config = dict(
    arch='tdnn',
    dataset='strings of digits, spoken by a formant synthesiser in many voices',
    num_classes=10,
    norm='batchnorm',
    optimizer='muon',
    nesterov=True,
    grad_clip=3.0,
    steps=22800,
    batch_size=256,
    final_lr_fraction=0.01,
    warmup_steps=1140,
    adamw_weight_decay_other_params=0.05,
)
Rows from block 9 of a small sound classifier, named by matrix and row number. Each number is 128 + 24 x the weight over its row's rms, rounded and kept within 0 to 255. All counts start at 0. Numbers have three digits each.
After each channel's rows are labels from the 100 clips, of 14848, where the channel reaches its highest value: "loudest" is the band of the loudest frequency at the time of the peak. Only what is clearly more common there than usual is listed. The data: strings of digits, spoken by a formant synthesiser in many voices.
# conv: pointwise conv (model.blocks.9.conv.weight, 192x192x1), inputs 0-63

conv.48:094133121116141086144179148088102136130148135171106132152117097111120137136143102140168119093127113180113149100082124094187115114132127131156129116196167161129134135122135081142084100137092109
loudest: 4000 to 8000 Hz

conv.148:129156099142093122129140124130136121101122163119173125099130129165123131089118120119101160110135128126130122166160148122083175127152121142153096115098144049074126104148154144141138099149137122
loudest: 4000 to 8000 Hz

conv.116:122173159134151128163125132145138129102092118126116195131124122132118129102145141117101149119132192127142156115106119131151122148129099116102132128115118149130136173124121078158179170121150142
loudest: 500 to 1000 Hz

conv.22:083139158112161098121151112126131140110125139137094096131124139149196087173139167102111124133108143158079137113135149105161089121132108131106168124132102147123096131095114116120077170112126099
loudest: 250 to 500 Hz

conv.25:106115113127110110119142141164125131118108107113109054140116157160118175122116114103144111105155103117151131127121164087136095150143140153090120113119120171127123140200129141119100118122164114
loudest: 250 to 500 Hz

conv.6:123078093104084128132109095130201142141157133073160128101122162136142114110130163122125124148114103109123121136179110128161112123134135126115151143115167135142119116109172145167147125124106109
loudest: 4000 to 8000 Hz

conv.184:147137081145125095118116132123162103163133137099192151118115124146125090164106060152133116179153117118110153132116142101149133112104112070090163109079129131113060134116151143145147119113136100
loudest: 4000 to 8000 Hz

conv.81:112152149108131101131147102083146151129132135146079103116166129094149122147112111163152115187145093146187125137170103127150113095132134145159131113157153153114137117114105143117142094119135127
loudest: 2000 to 4000 Hz

conv.0:153121131136129160089154117116159094122117128134153106112136120110122131139127139086132167133126139202135112117150099116167084146144128116169116136129135132113132126110106147178120120119105127
loudest: 250 to 500 Hz

conv.16:129123129130093147136169116113114179131076170095143127138118123100084159099095148173152133162158094126160117176148157187116110168125127153101125122127133121132095118136128105124081195125139150
loudest: 250 to 500 Hz

conv.95:117131138083133133128119114092142130112144110100151132131159172111171123113115099116139123124115129119177161073128146126089130102140094128101117118109155084133156122102100145133120146103127154
loudest: 250 to 500 Hz

conv.183:125152181149119153129101144155114067078149119135154172147134126096159116125175112094129127155142132129122145138150161093136105116107106067097110157147130098131125149120097110141153081142133138
loudest: 500 to 1000 Hz

conv.185:143101121120135140125135102114107110111140128119118091111158115131148086146121096131112154154125122152167081116115131135122082133110109178085148127151135141100136097104084134122099131155113165
loudest: 250 to 500 Hz

conv.106:139130115137120112131120126155103132093181116136155121159123142123136072170114122082085121122175108104139138092107161118113117106163149107147142138107133152177124124105131158156104140125140186
loudest: 250 to 500 Hz

conv.96:112123121131125125089084118116192112120094109092120108155141103121146131127141129131115113131126161100134112123112146159128127149132103105144108112109144157180152156153143116152154175136154151
loudest: 500 to 1000 Hz

conv.187:116132124141136119170141147184163145147119132092179118106111147127141095105143155108144126159157166147111144120113102142117131170133081165171132095112153111106103140119152122102117118143127113
loudest: 4000 to 8000 Hz

conv.73:107133109120182148115114131127125136132109082127132115123124119113134126105151084151145095123130124155173132155168126116134143113178160169147135111146150124126109101113136132130147108105138126
loudest: 500 to 1000 Hz

conv.56:130123100160126147111170100158113102125144168145100114136133154121112091109139137133107123124126128150089091149168117170091132150109137126152109120130143131108112112089130104077138124094160129
loudest: 500 to 1000 Hz

conv.168:150118100127164097133178110119085129151141133121144134157125145094151096115149117117125151147142136098143170158137105137132103141139153124132177137123117104122113088091123127148152124102122160
loudest: 250 to 500 Hz

conv.176:166130130156154148142102120133124074091112094121114118109156121086107108118128143139128061127164081109144124163134092137159110152117151147131163114134098161128094098156145116134129131102136107
loudest: 500 to 1000 Hz

conv.14:117130125123140112113107141118115116126152143138128126116113094114116123132149104135091105124156088089109108137132125073136066110103134163104111139112128119111135130130109087105142159137099170
loudest: 250 to 500 Hz